config.yaml
horizontal_flip: false
cond_dim: 128
tokenizer: "word"
text_encoder_inner_norm: false
Rows from block 2 of the denoiser, named by matrix and row number. Rows with one number belong to one attention dimension. Each number is 500 + 50 x the weight over its row's rms, rounded and kept within 0 to 999. All counts start at 0. Numbers have three digits each. After the name is the row's rms in percent of the matrix's.
# q: attention query, key and value (stacked) (model.enc.1.1.attn.qkv.weight, 384x128, the q third), inputs 0-63
# k: attention query, key and value (stacked) (model.enc.1.1.attn.qkv.weight, 384x128, the k third), inputs 0-63
q.18 097:567462629518496436578453509440517539509487580476499514454472442534483481517475437485472382463473504571421468568488493441483528497401437525471393457469616532510472416573545492468426502500478503
k.18 103:482514511546503553476495547482488488492473421493469514494487475489498483474474544557373526474505509523477403421495483610435489466515476489567473500506442506571463476538461503470565525448515607
q.19 089:600500558500507494506449522497410498567445580576488481511489454458521490498529547495549428520421497495526518615514479537541514446528517519526571477512587537533427499492516630518514483539411476
k.19 091:542590511523470425450502523507511503469543502502469473495456446492536500505529491549446388534446551498357594501477541416459579475500583504549567424537588517499498490498537492543492484518505437
q.20 095:497502476513551429478505468523505501474494433480510590427641506512540545547480627459430468548506558499510427499617429513616593527581498501612522536478504541510470399642468447497431498488472582
k.20 106:568501478490506404576512500418582498554510498493526501499509553645512487520498548510498499590487541510491487475501489455507535434670496501561487496494519512502506486586441458429434458422427506
q.21 107:459457515479448531506495578599636460474496475500530475443462562495609511494477440478583445388508507493484514530508483616467500503469493502502427460531604522448523553540504484559509411475508355
k.21 107:501497550495487563453511609507572415418506489601465467496428434458593528513497508458524488437517501486378520507465472564401521485455478500458464424522558479500534394503609438498490505484441479
q.22 100:454498590492455545499474508493501463618479485487458525408546512502510495663587489554498511454499450472476429506479509509449440450520382376512478587652506429567476501493499525543601511565514522
k.22 107:430541482417510571414457533508550539545460481453482367454535474431473433479515513596501512388511410515444507491508503504519422504537456499493572535539435512483543448563558526389531551558564491
q.23 076:434447413505448511460395444554541501485488499559559533522530392505479550563498496531512582449558444482492524563562539397546504592494505516436483378577470475489484453472498508539518454470502472
k.23 087:534451502516505533460462401508535493490544486522539447525499455343475461495493506503525530506594454526486606534471464406484500599501489503588437403540501501509501448464451430473493498437562512
q.24 089:495482517446492591511520506478499501509442461586581475491502477514476619470389489484486561465492566512535394472524532527489568495511594449585487465500559495526418509551421399486547483455454590
k.24 103:415552504493491478528509503520533491482502535506604505492516455518446503389367470514409446448505559415509533518527641508529524506451564538511502486490477536411474497563476364570518397397428494
q.25 091:497469379494519456525427498492454455405559471500491580563521505405441490553486344499555537388591522528484498521482520561500501510527502480530567488517467471475471491417565378500485480500526449
k.25 099:502511438523414485507448494486465509497520502508546353586508497427541486555503449526504545358524630600513500490453483424475504504556464498537547555526464482446502498529421411490494475529518510
q.26 077:532521503496525471511500532508478492507502578439531502499482552481550538536465513520620424467425498483473443562489434442470424548503500340521538435478538473447481489564497522440528358559527450
k.26 087:452551395491536448419542498479577422442493506492465534497403512463537511498459610481588463568499455528496490518510426482583473544542569380498470516490516475488458539624501512565543486609527483
q.27 092:493476503499441443521463449524522455505490486489464501606563468555573516511377531511517421444510441503597546469507540568427487504594455508441506490500528418485437432518394510422514606433523488
k.27 089:533555454506549451520504462486442465476448430460511558599522474520425508522476479477489449420494456496504541560519500612530597501558481531528506497590558497493477466479449470449487530488564505
q.28 097:490492460571510521496475507541552431409474491463526536533502486501523502507546500560529469501488518584509526509456455556441507496533518480443476498493427530593541506442549529479595478578570473
k.28 097:476586522646530497505474534567555479432451509573476538506502350500551490486496558537602498507582422517521493539518445506471493541636517498520594427494458534502513480475477632470444494521539470
q.29 088:433553459503494485569500525528516460501488433480512437502529481503510447514483570565502498525503570476449540494444496469517514525432486557534518518566476627479479433657536531414574534471399421
k.29 093:508550434445519511489450476467551455495523397557508557503515513566492524596533453574437563548444490424544555414426451501412490488490472411501465529510509609505470474527412437425589610516436445
q.30 087:497493496567448472518452377507518444526503481547534479537520432519493432531477491331531601549482512495495501557576530451588471498445515557498524448410488459474602481500404571575483515552495511
k.30 096:542440623510406458565360358452486491517463497476494502499487472532490509493420466367406532454401516503515481493519549455507487551493509414503501498496487500496570511501487501529468541451518524
q.31 094:517502506501474600541544468498551404422447500319509387488536464464438481476504578500483521497468616451473488535511505505514518561573463567536564538511632499543499450398476513497455398563490476
k.31 095:451508496513496505526454478494498405494532476449554515482463500559510522501550564451463505518557357436432508521498490458455441525499521493447521504545518479457484543336375571494503463509426642
q.32 116:675513489486368539553458504606496384539423519552496470485499499496470503488537498495440433474500426554447501512554474541530471513434503426486539569456554528477497495572568593471511506489533452
k.32 110:555490508584514497434490487680534477468429497500504531570446450494506515452568495563483454434472544487497521507455419571476517427484500528434548432531527519475497500535419539467528528498403522
q.33 118:442549484565497566557458522477396518502519522481483502511538455473588456520513434439480479538605424500500499499433524497530431531573560603469554438474479507513583534527589467617472553513496572
k.33 110:498559430501582549517490566531443468466473460474516574497524470533559519508579522491492475569630511501442518524476516627508413602536516502508479535449590493600521547391507537560462513461505503
q.34 109:430463501564468489460487535563485378626489616469444531516520540454480530484469488502496525507491507421542486479413592528336485509478527518504498598399508427524539552523470487432482459560518451
k.34 103:453621505492469426532519517559425486548433586490490587431520430446474501509476478485504438495495509497480512420527512528351457595429475500539492555488436451492547589450460504458468428491323436
q.35 115:532489496599433490518504530522566432417560504523488573426506530491615501478505458600451433546533488456444455455526444472421444535573480521500598586675501497506564400524530425516502569536443479
k.35 109:480504443516524533499516402536565509449542594509458485488542533473611491516473504602547523639414491461455507547402427547439510509476528465422554567548452626555468456505535516488479506507534526
q.36 109:478498516578422464501466475454504589622418514506482506514481577553497515496395523543562496426564409519500506530449513538462459536500463382434522528393489523510529394515442517506500470578565579
k.36 104:588506515445533457428433515429541531633494490501485523495473432499442480413442479557489490509596544617608514572492495536442409613557429409494602461491448494497553489517537487490562466581506582
q.37 107:509541642517407531522516501501498488542374520495455463544551436496497499514520536472503548461514396446457439506505530509511511502452492434466554454508421611516517471573573490372671466581472467
k.37 108:458531549634491537599492583493501524429451488584455474422562442512474404496604432502550584470526499506531416459500504454526493531507498473514541516559426575491456537460488523421490503517407499
q.38 110:475571438501355499500500542510590496438518499527543455403525508458556496492411535467463515465487459499537481480604533457487447506503473562519512591469498490266474421479427506479471527463466522
k.38 100:417578457453515448516439425411534538457491527501588515487483467535501446593449574456460513493543378463498554439586539617485515513505557540450457517478539428453502428484494519449549510535448467
q.39 111:451425485491494473512495552525575495522474414512431420493411498438486475501510440417511345502492499500551499383519512501434543421535498521504506490538544434464475514511538507590502395533509615
k.39 104:486501481503552545498485543479469413523613542499439480538503479480565490499492486521485416501411509538441317436505528510379523563457417484496508571525541536486487455514560593565488489454529504
q.40 102:466498504448602428583512443524471434512343493547554490541485483395572457559503483499507397514505486517545492485498570507493501441580481511471505582518530572438472502481431480408534513474569583
k.40 112:528442497433505490537558412482445473441528469550500542500494507498492406557557471507512495456498505400490544522449575583519567484564444464535493539472456561511472502532495493327485510439439533
q.41 105:481422577529556388490525428526470505429487423491559533535515460512583513487543496477463505528563499524502508552498491439402488449444508546497501578435513499420494510621497500631468525559475415
k.41 106:463421561566507438661538483544497544451438493492597489531518484454519460431578479580524444514470605469497520551463491481432544630499389588491499541494510525443514505521473514533424470482470425
q.42 112:503392411538398497488541486515508422512505519437553471450483517454442427454495574561465568525527510441516513532467546487559564455540512501495399511534563410489499536544541475539499559501439572
k.42 113:487487475513507505513582488509480512582567505414472425558487546458510381441499589498482556471493458412530487472535415463544526472499471500423522493493538489591500412473515434519517615390425476
q.43 101:508467382460483436461527476425488451518468557512481588524427460514598531562407524407537487506466591447580536512586443474520506429474578544496538530506624553575516514475548515453523493513468474
k.43 099:542513513515562501482597536478438492431480493511485626477456496593509444524524544473522545530505549464564502520434453511479510404488551554519501477510585476504483553495539509481473461501503449
q.44 101:435535409481387467521501386519402563513473415584468501494557531433432503477528398506520350473521536580483598470471484549551370535501561475499545561506487516501486547487496520526529517539511425
k.44 107:475648438528561519457484496453472429498484445503501493508505516505396492510505476483505427484425500558506563551443532556595485517461505460567611506490594495536420482598496521486552591553513425
q.45 105:493351548437571525519518584579434467612517532404489510459573499473452479512460500551558495470410538480465541479441585539462561535493461496553437508508586529462538555497391437496478478492542443
k.45 119:487500562450468504473521514548498435589539535420502440499548518494489422485413391494491564480530487470466502460518562565469544592530391523530459521402460446515495520500416491496477544500445466
q.46 110:424487469459466532519509502545496476457582450515470446505534471537482520572510543512461489496512566536522442462594456479479445494557504578502457392566414487505579549539525415526512527562452500
k.46 110:453506435512517493617503514537475482506511437487496483532464512539435606642436533495458573520479571455582464497504474515490418503503459487511454495454379448514498555541467430506594481456502500
q.47 109:413478364640517511472498514557523533472519588476571487568545478492493480502479457466585486511473529516510507597479403507526416510516484467454497629458486477436475500447374401519500548538446506
k.47 104:470428403537494502498536357563610510463486564428642511492511464429464454543471513493497492510510586482456464616513433542474415501534448499603493557537554489497453454506488485496554394570568480
q.48 106:484521520490596524569498506441514556494497414514552472529494526444538508516577494438518464480331501485620462461498449544493511461587490337498417514507357581505525562464591464544391551544469441
k.48 107:507447522508503613435498513459536509453489514485556562601503476439517496457566538500491507459416509493490584436443481459492536553535450410500460489465483491501505533538498482523473454522497482
q.49 099:510429503570531473552485510512421489466495505548507497544518502529459586500401554498479512501538494477508527468526539633547605438477535524521417503543480516644528457447459462457466489522545493
k.49 104:533572512561512431488462448554479490566536492569583497457514460546515518592440474516508503501503510519504506532450486545450597500520572500455477519535466495557529532520542422435456505427507472
q.50 108:501528508555482474402490498409451466511470451497529491511516560482517327603536496500492496522535558502502530502468510413519614599524529458463502447507487529498453565518391509474566547550541475
k.50 102:579396469522558411373504467321397451571451493447523446540522548466548536500631484522498501519518511491479516496467492478440522612527540483529502543563435500490437527411485529534500558538471507
q.51 108:466447499399500597542556519534484517380511506424531537440534402493538539434539585396498547512480593522622502507441498466498503579570504441603474493503463447475429476533482422485484500527576587
k.51 102:501489465446502462580574531568529560485496497544503501540476539449565582504426501408524505444401457525534547534528540481491527471508418483531546534489452362539558454497467462480467471506522570
q.52 115:544441551542500383494458516499525443605562483498510501460467541641506504501599404461489589625489473511476515438612495447477410480505505414461535575499478452503473483489448547418500503525450555
k.52 116:443491493503543453496539473521522493513550512456542516431568544563505466483644535534511600597531465503528496440491454513492429385502432504458460474527443497495473548596453631353562466503459470
q.53 104:567508546556548542565450453522518483516462421538560546598469532573488480445497521503555476511542498520486491414491496366456449481394494472544523437478540421417467373423548466517516439576515592
k.53 110:624513476594550505509571481591410503558455438438564501667458485397515529433419488554558431494490518575445504486471494395487416417390505469558452486553394482527501495463464486499558495530508465
q.54 117:465678507434490502491487493512549430494518463451464428561473495558530508508565571477479388476500484483500498486516546515614498551528492495517414458425500543607508430442583518474424433598482465
k.54 111:490514493494458525514496540512489488513461510506503553455442509565512452494412535499572487428505435496516442519444462467547560457617511584452551554348479445496473544536486503512539528508445479
q.55 118:484547486497502499433434460533497576410603485504504635495485545449517435515512479505494497459476438494538484481483625507558577484474472431460603486562489448499515445476509432478501576579475431
k.55 117:549564457500497430538449377581439521454507577413536478472428535503483555511606539522389510541514539469560505511506547505530506582468466485438644482494537500492520510465546484500502473526584404
q.56 125:474481446516512514439481487499428517561499392448500498369373558478469493480580505490411591488487661534602524485454468450464524437509519499495423508465407565542580505476511591477429435469583485
k.56 114:518503386471503484495474413527411498499510440399506516446514547554555455438498540361420502440506549540405480516523475493500503444480538513540614550417416500562571516456552502476602567532484530
q.57 111:489433544499493508570492516389631505533395496421493507517508471503565628407460479520459490458452464533500504525490521481516443491448542585451457589554480524528490441470441493497362557484567483
k.57 115:521497476461497636483499459382496554525404347530487532468411549545506564471503509546583527557500475558389474544491569517454452500500387607446475505562512462525554365502455542480510388533485435
q.58 115:437496485501500463489499637498421470438501584639503460542511499580506472482485488574471538489560495524455563525516532537520456423464476526473537489500521516476512407480600502492450539541502589
k.58 104:505509456421525422466476574501433561565542444524491531504528511485426444540495479595483480512598601515502574539472547498423459368479498547491542570481522494495496413393522473477459581521546500
q.59 107:562555486522497549450473493432496430419534495544504650488588500496530489513511456538480487429576460547512515440561400449548466472495403476574446578477497500609436452557490493507451572582576535
k.59 116:552498446417545540454502492464475381505500519531521560467583517550469564509542478606468511497492474534508472420482515499522408526507527499471408521550466517459518490642499501546484533488539501
q.60 108:588502447534430514533500508420484471502506570544466479475509473555495509424496637507630475516464514471476481499534499471498569484478465524409502476536446509627448435607534448437487478497447558
k.60 101:485495421483495539601519517449504525489513467638485474426570527563481406509469507484553526539510565599515436507579442476517575472387463496364547499484541480553484482486470421465527465477473489
q.61 106:554517487429540518568494485480594562532585499583484497512422444522580496550562454496421444482444620470621464511433651500495497480514508537426516453497500394544460510522465430463621510457524496
k.61 117:571495541509512500518499528546547485575458497559486499501461492485433543504537486471509505519501479469508530525533626577535429401465480552506517456523551557461509552435494520463507496552460501
q.62 111:687507476498538438509487465517464477530499548486446467502503489593532548462464572444483495462555488423496573548479459536434487464457435523450459430482511513383415509480653439499520545508533471
k.62 108:506459543545449497485542512473496525546437571430482486515494374482506476510541519518509498441614464501503581482489411502498510490511414584487514484519499534564513512504467493478501485474524500
q.63 117:710555520511412496498448468512553543478492527536512535450433493474484457501510482428487539511524558547533521475462375503463489485543566455469430549494477458506531461436504483487494490498546552
k.63 105:560497467527547492492503493514498443470473484457523501481478371451581504536529579420458475479643497541417510438474493504416539505418500455473498456544515537499508520421404516495457507481471530
q.64 117:500495536503501479529489612549515535361559457539529567529386534588541469494556594488465543478500430587589499471447493465599443379421532550494467470394545522453509523558546562475484487495454474
k.64 113:510498527480511491574582491610522518430560393445492456440447491544537509520669539342450500511480505423483428444606425520512493359494559490482548403502537502484503543576490554412552499429448595
q.65 108:516454539554463454458494497447483491521539501508518494438446470549548546505487541508501511504456505483572492520448524471425591530497564550499480463549561512498530540589540430550445450500510502
k.65 103:461475497486501440503553488481466503500500555451483447409500584534501421487492491527534492607499586427573431578458491480528576499532483533442492546425588455516537489449502491537486525536426477
q.66 116:448503519539642451464479501494478482410592550499497518475361523526567448541597386557483481530552462530555520512527492478456508548525515475504375496518557556458518498539529570528489493482514511
k.66 110:505515462492479481446422483532508504461526548507530546504600564453491439569567473597528501583501485466457581432482427615506538514503497472466515490543592531454501510504546541455493509463520530
q.67 107:505494494609469499421432537403508502504558403422492540521498527443487347468478473427426492510553439532582545472520544403518509517445432485463538486499471509473457495534438548556524498571567500
k.67 103:518490535558505497506497529405502550578495412445490442564528504493395516480498442500587549501483449546524428461514521485554503530498436453514574441483420517452498487487496501492619558509507547
q.68 110:487458530511468420423501467447441503466435480489550468498514409552516442454560419472558556454633480517558497510627476516521537504553512481546515499451537484575503487497487533532517608408480501
k.68 104:639458576486577411481483508436396445545558498499540501502515463538448369501487441491483540461558471497517555485487538512512580442499544516486450512461533531492530439543505490365472562441524540
q.69 117:582466484499509485448490496469597518514562440505526397498489484492582567505470567537496488568503504479448520496514516492523545488499470447430511511530603385485501443480513562496485538505502542
k.69 110:517447492459544579493498516418561545433491437557548442528498485496587540468559485591504417476488493537507465528582469443489435459556471519443505473627561488490486468537497483591484510542581539
q.70 116:508501523515576502470430637468550368527494553491529439490477496581502521564490484483519590517469490526579449472512514536616561486379500611495508585500495490513449506417492484490522570407549513
k.70 121:401582500520491544461511527405466448468525497455473409443529444585434548517486514490487531534586501544554503487525491415502452394473563500421420422583510481538439517538425522440483495539470466
q.71 111:414498507506497557504598532484499523469590499470483518387523501438522582455547514563342553419500355424426434412557511523495620513531460500566374472495514493456484515581500491492412498501501479
k.71 112:484507583457471441581514461490500431510639566409549387440499582491543474559509502499530529462457435435496420377562560460523562614558517545484358496452446524470487535504450427494504545505455445
q.72 111:400496490547601482442501628521514479490547503397491392576593498520447467455513517551455473509573528506464478495451471455472465497551532538526529532458490496467415562570523523558509602500500445
k.72 114:537587483516498457446398531525519510512473538481492474511471498459437480467617452499385375383464473455512533483505459568523497586514485430564553501493612550498479570469485550615465655495482480
q.73 108:525529489445359502469593515480503523492564503558493540444436562457477443396532541496466524538425454490476554523495373503471545477579554409524481537521476576459512506492546480514503555505594561
k.73 115:497496513516596489480524492510497460476583503494518514499539526474589465369484495599496489523437481460458551479522418448488514460470506371534509539470500500529500457582523512500521529480477610
q.74 115:477612597440536473433535544591446454539517427504500542483507513454513447533420394458486503498486472542513449620473424502519532445525501550486496504594480558435665500480502502528497535504521552
k.74 123:512558526428562438522523418621552501604488441418520427450497555514494480425382489522504495450569470427426543539575440542485490463497541540536532533447560385502480448495452466465566497506489515
q.75 110:476511569615468501488540716538540452407445427541455572547548465445517502464484462395555482564439500464474575471483430455508651449483503497494514488503512485512502496511453562571414511452400402
k.75 113:490552670564550493524510607574473493364422435490493473550448420461529520420497490501498466451390494490465539500530502459442573529478639595509523457528487459529522568542583491512439532501483422
q.76 111:501502560393525445539538509361495563493526509546528506494552520510498467534495518555610429477442478518516526562551474600564498486622474582519456546467498503521479419483494564449490447512426490
k.76 110:368558490520457514477499527304516416497433503440448481385521449545519461475498501466559504488566494562478500604533477518453503593588533502477503524512527488516463540602501562456500530552485414
q.77 111:520543513456520492504540436444477479502531486487603479454473566581558420527525409443547419520481480464596518508522510409491494562371503488464544435525553478587473543582520476378526476493458439
k.77 105:506488489538480439543562467495441506450434494496530523493592606445494401394588525493582513463506555489477499479528516432511515444444347521490511517537510498483414496456559432411511459494515355
q.78 122:566550405520570528528544504570506472409405491420485454452467443506555529452540543501566504500496557496572472482508489508489476604527551494413498500619447580440497555434572504490498501516535575
k.78 119:574544480538478472523568398554537512493542482503514593475466485499505509459548513564468548587565444521514469524420400469512437579492510507406606495540414623545516517549567543492521434543508504
q.79 109:570407471471513497496548391500566528493517501500487567500471547501429388510499629557474500520504500498427524516383544536479461509587537572523382422525496396433530490504506503479605410502493501
k.79 105:424513502465484481517470427491510528423396408517555489517486559499532538538505485550448480508503512473497504600539533482494394487529456477601481555536535436492453462505470546515514488494492411
q.80 100:506496475454496455513558522474521635519467511494471373475522479534526468563500516464465467470532487520471491470479487533635534490545442557459520500498447497499557463564481557500488563427499509
k.80 102:416438518447498534544484554503525522465453522513463555400536504546511489495461539514491508367559510494530569444492544538488477529486405521504416561402496482394581423506535441506491488458494528
q.81 103:552512537516391474544478517567500389445508526533575504391566492496540489510482573440431499502495557472542477479524433508473542564518517498578473493506525538494518511528466498507555424497516497
k.81 112:449540467502511531552467452554465458499499496604511481518565536522505481604484495416463403405505552544508460475493416546464500547532498405572395502472464475512440619472563495488516467492468502
q.82 116:511604456522520505405448473585366550556531627426480447529534555496447508449523466502450531516523483463516537519501573510495612499534529482486511500524457529384540483490434498451458472520556521
k.82 116:517547465443541417373508481512469507596527543519531526504448556556530620591565563501431530440547490520551607476491580524510429486524510455475558450472490445514479514404496579417541505552561472
q.83 118:532516555501574499545412422545501500498507510511498429532467473533479521418548508464483335588504514467460436533479630546498539521496479491464580556574499416514496437462558583497506477419495512
k.83 117:469479512651480548493471503633465442482455497451493464498537470430510564404491488517517490448495500654422426570476646500535505540461470518478441497551512516502503419463408578490490473531529484
q.84 105:512390492452448461624489512529409433449523560489400488563591433395502597404567496596459498526499607546522582500498561493503505507461431524471460436499496455459524544530479492509498589368500464
k.84 108:513417586471552457496500517557401434576476518474408486538513472497483517489563380555426452564497614488519542505511514514518445551422391495463481467401549472465508552482538539567515459436532525
q.85 109:618487595567647500531526504481418511523489475487527622591596527518515586488421526514493517531486449538538500451460621569401376505459456512519452524403469419479511491494457527450537493462518445
k.85 111:466495527525551499484505548464497437546529464446532564564495440452457618494498486445507494628500427556492517552454559487477416517468485460489340500540471422504490490558443504501462462567499524
q.86 105:503546509474534543523450497508486431551508472543479498547489555558470471524495478548393505444393413518485489416515591501523540431452504520438460464556540512595537478535449481513518484517500498
k.86 107:568464468466488609476501456500499457568522402452470509487512567514467459435542466508409566475431492502493448503487501527528456495499501516500511493553452578576490500595466495462534611504456424
q.87 122:535501531495471429554528371445565478495467433513521499626532534506553502493497510467467407485441486498486495481406542462539471501515443504576425553486519561594504440479444528515454481456624547
k.87 103:501450448527526492515518398505436436446535388407552482516520530493513566533508506477464458535474503503493510529380440464542537528495452580564474517528461561519478550531540519600463590482556502
q.88 121:471467501507348533554538543489468460497595568551490551500553492546495541527507452551585517414487568475542514479450564515501386501560556440523437521469496485590479532503491533427520494512542508
k.88 107:402537562482498602505523645524426517473482513568488479510560503555469520515556391545537515528540495472530479508458528447572439460554505457565498495505499554477465624538582516515423527502559497
q.89 114:515610424498638523544530525427559535555450439521391489507473504565555516502428468491494505444521484358436539500477543461498503412538605526510467490458577498530480464468485482496480525549540521
k.89 108:530509477553438565586600532408462578477508524550509539582501490453554483523478540491611497566539420460500558501429514543606566472518507586451514489505614490564502503355539471522482511407552520
q.90 104:533407575569484565576471583514468520505523478541503419487498422476460501506565423472541488577470453480575560493492494499587519527568496346518407480496498495579523589521506408483506526513415650
k.90 113:581454627489481438498507515509528520540418485588429479523505498472493556445522508499506525449519520495525501498455481475499572537513450382504478428510482473487527559526420391484475508408513533
q.91 119:606458477532478556463508534482471479503456454374490583416553519528446475490469512491539531514560618528423503533493456536535536490407494429467500490477530485589501432528478553482498472499495493
k.91 112:556564472447573550517444528496476466481499417545524501410448492502548473452421504467517497494517524643494523509421564505540546457488507505463475523404459527587519515478505526500480506509510501
q.92 110:482493471548426495539508471503531474489506559434463537498547500626492504480434500427467444474502505529497488506565576467448488504440502438528545382413594481516517485563508508504510526542575500
k.92 106:502571464413417528461522487488507514509531538426496572552397490446481564392322511444494515501438455509531486461541555457511498499472472403564563494492551458518566484502553521531514488519552490
q.93 105:507502571489442465523498498455499477533460508493462466524542536453498449571622484508617433492487472508493517496390559432477510516484432518501469467585627593348377568507549574452594461494393472
k.93 113:574513552517480460449494490455537497580500482625423501530462498439530482519457476555556363465499491508476426487384577500407504463408509437505478502621505602414419474505497558435510475523496465
q.94 118:464545424495472453530501506522488467493524438638474497433448583480500595492493478522610526429413487515571469544521531542497499486433546507513448359505601583465499458496514486517550491522608481
k.94 118:438570475430496434611502469499563637507602495595513485506511538537397621546498448554487498535417505604520462529553517489556517532441547494535513503514481510467477458593487485494488496497533489
q.95 125:508505550487519476524459369409485494521513510505533526490546449582501491478634505481460499551518515556427449456592434484512469544545522581518440359534478554547504516454594544556478468529574547
k.95 122:592499566479449523405454448361548587575511500517501507420505580542509535487597510442481538531540487486452461456524471441549530507450525475527468474556499523437525575469537563583466430498507492
q.96 080:611441481557419474523494485571575464452564494545411527503520490512486543545514497470529478562428481503567439545499554512505513579488506470461446418495473503478493435584630499458520429607531425
k.96 075:502478490500523477479514484559596443469460462483539515557504506508478557507499530488487588494368582485552467548576398483469536451352592574478573403646385508468435552564563464479435477507500481
q.97 077:501399493491501627509543517509574418419595470512482574446480473535528637489398604489518479454542395455546453501520498500524508548449462499524440541405520376430586487529507493512619476507474614
k.97 076:441509330460468498506540527592510468574449444404503500557467494415456491483409498442587530402509466431491415510558540484494494532446449454491452496492498479509599546569421496672541429499494519
q.98 083:507492407415550496471499474496480433453616538559545602466484519410465525502517474378588500469437437520598519488542509520493462538594515441547464537456562588455541542529514429453565550496432449
k.98 085:474607475537512497480501471504529498461514627501595605518494575461423587562506548442471500502478489431501510491492439602489494496565517394574500510473503446534502513486452574410509500499506484
q.99 079:534502537517530412469518504452520519518502499500559511439555501506514539500538475496473433635498601505507442438517544472450514401535597508528563444487508507490498553489514541557513473467578491
k.99 083:481487521589491551480515516535502542489529661507503457491463514526530502470537476484503472524495492469523464510486447481431626473512475482477471490602481515540536553508377490499465551462493494
q.100 081:405498529505458515561538481510518503503538522486459506490507502454469434543486556511502486521392492502634515498517516445539615400434466503483420426495474435507501520635549490466467513584507497
k.100 086:469438476371467367539483479433533498493489447500490415557498509548487532482494507498495520502499554493532437391509539491515552534492404442487479569407450482489558473642520446531510555523498497
q.101 085:445531404453429499505470458534447557489433492539546431501506449502488494494500496518501518450547595499596521492524511501487497583497483497575576471445397495436460428481388439432506491531560505
k.101 075:460515546507477489563478570499451552506576527512494515496550513595427499594483507437469437489459460475577593504525540533538510481483505510401505500496516502510485499588611356469473589497462478
q.102 083:474514494508514555496453489535552486577547384531443551420522513488514500468468505661455514462503517559543500515510539486495537499459362558440508544454400551589499535499423407443500530436497499
k.102 072:484549555465532581588405500508602499457489507559451503535651473466478510387561497555483507546499462555458435469481471529543447504381413522456537499562502520539504506535426364478490605500453475
q.103 080:495545576521522540551520471485478572501512541540563479465423492407526479449392568509578471469565496597523534507612404518575453516443489524492502441380480433510498500522448499552640424456502500
k.103 083:446517506490511500531547569440513534527433552496494493490490449432517456563481452389541486476580457516553419483507539486569513582512478458486457460463645535531468558519503497600623526480499441
q.104 075:517422440437512510510540528422471559492467413497544573500427475464542573520590525440498510501520450453454533466532537506493494491501423543503481530471448471423484505471546498422409437545394458
k.104 076:545520512504534452438484602528447480543474554470462526421493479549501502508596520395468546567693489500395532491462546447505581547501488595481514506492474462508574501367505462426463517438408491
q.105 086:406552527469478612503602563497469505478495578493527438489495528435515473491475494534485535474508522472547490479534542541498440571388539485507495494418468521546478569508520512539486484530472349
k.105 085:392529501406521523495501514501503484480421480551546503544604569492448461498373513491515498526479542368522519488465528485492370552438542574495551594435506502526543499502524498561528579472428432
q.106 078:601555529517507440511466402464637452552499492417499497570513618472520508496559421483558492560467486483536571578415468412520477523444374491512584485531496530497458513444483462516499500591503470
k.106 077:626503421482377501412457365572537532548500472548508458561528504476521494499534483540558494487521484461441436554500501422503511531468496490519593480500500500495409534485451533473615399646458387
q.107 085:508520500585541481516514510443506564513598448514507516436491447579418572516594500600522459523563529491504454504474493395440399541522502503413473491555496489463501512510407396513495442499482524
k.107 080:516514466534521474440554485425509502460506486459440498485490490496426538516510514483490513602514438549585507504555498518564512533473500500442477472504458523465410488502505556511471443476497600
q.108 090:494528562485482422430493489435559506481488501500529416471473544604471569411580472497544537480500489500502460582451395516473495505454520475599385520509407454497531497489596498485517563480567427
k.108 079:476493524524460410508424492464516526394517502500460504517568574530525428503529432504493561595484497406512636494505491459583586475441490470558459503502565495508524502474495536429512480460552506
q.109 088:482532511495511524472426501484551492510626416464499510350560505533462472476482493420480501492464474557488453478460429616527438587564479443493461431445552507446527546606444549453510505455542466
k.109 089:500510454499505553523502505489502378540512516431483532497527470449476478512503541506524607505440396531533444494567377590389458508485569509566486470505501489491484515583457493500547486481508506
q.110 087:418550540503437539500496557508528533492400433527508568483379540425598541463516449522506448540458503578462491467389480499523528496545594581470504504540475472530488497545418562564448522592466455
k.110 071:497490516571589474572494498521481436391449519498498480534364513497579500404533503507553499523470544498559509485372501497534541559506472460566534506403511475540437509521531492625556548620511503
q.111 080:355467562552590436548503453496481495445533447510515500599518505514509487499504500527568474493487569498551539520473388466455499491440545645500431496436563468374493496530521537420642556423454465
k.111 078:511501481570389482502416500462540533484426450517492464487476476482509436612500487463511447521478525428451500583451465478424550534512488487522498513528526495560489460504546505460495462378476500
q.112 076:510512605607625535521523425478367452499556514470500532574532496470437501548502491496383490498476511468514487583441579466522453518570457466516543474444506508540484607458492411542502498575552530
k.112 078:515501508525564433545470282551501497546497501426552438496503518510486499396472525540529485505497490521489574499525470494508520532593505542515469547429432342501405546484422500468490517478481442
q.113 079:449597514472499483498549634527482474498527484450540453470575520500525543483492499629541553520457538519504462484491510508452439508525588413522495541488513532477486403603481463524511452552629580
k.113 080:441621382464500477444448490652457445517537493497520436475484499497454469568439458560512553599574578498524498511446405467560518495604540451429542438426495491516539458488495539504427473461565468
q.114 074:482484455531429523501456533553450498459530407534466488501468461444518507569494455499421383388549540548477526602463420521439398489537488488550464499530524547496444457470488541575498524475531458
k.114 077:558508495502506464503498508516457549516463516559506573566440476444484590506371497499466481508516527574490552479475442573448526543439508583498559524486460490445415489509425523587481505492501503
q.115 089:594398597556485479504491527540503494493402496489511591537499456522437443524497500445538606596509518509483456388489493445473437556518484568555506473447435525560507485368482389518487502538505493
k.115 083:507573657405499445453481427502500523473488481568601489563516514480488508506455576494530591424496513567464429449514564438530482510497533523513403508437382494403478569501467508509504478522408551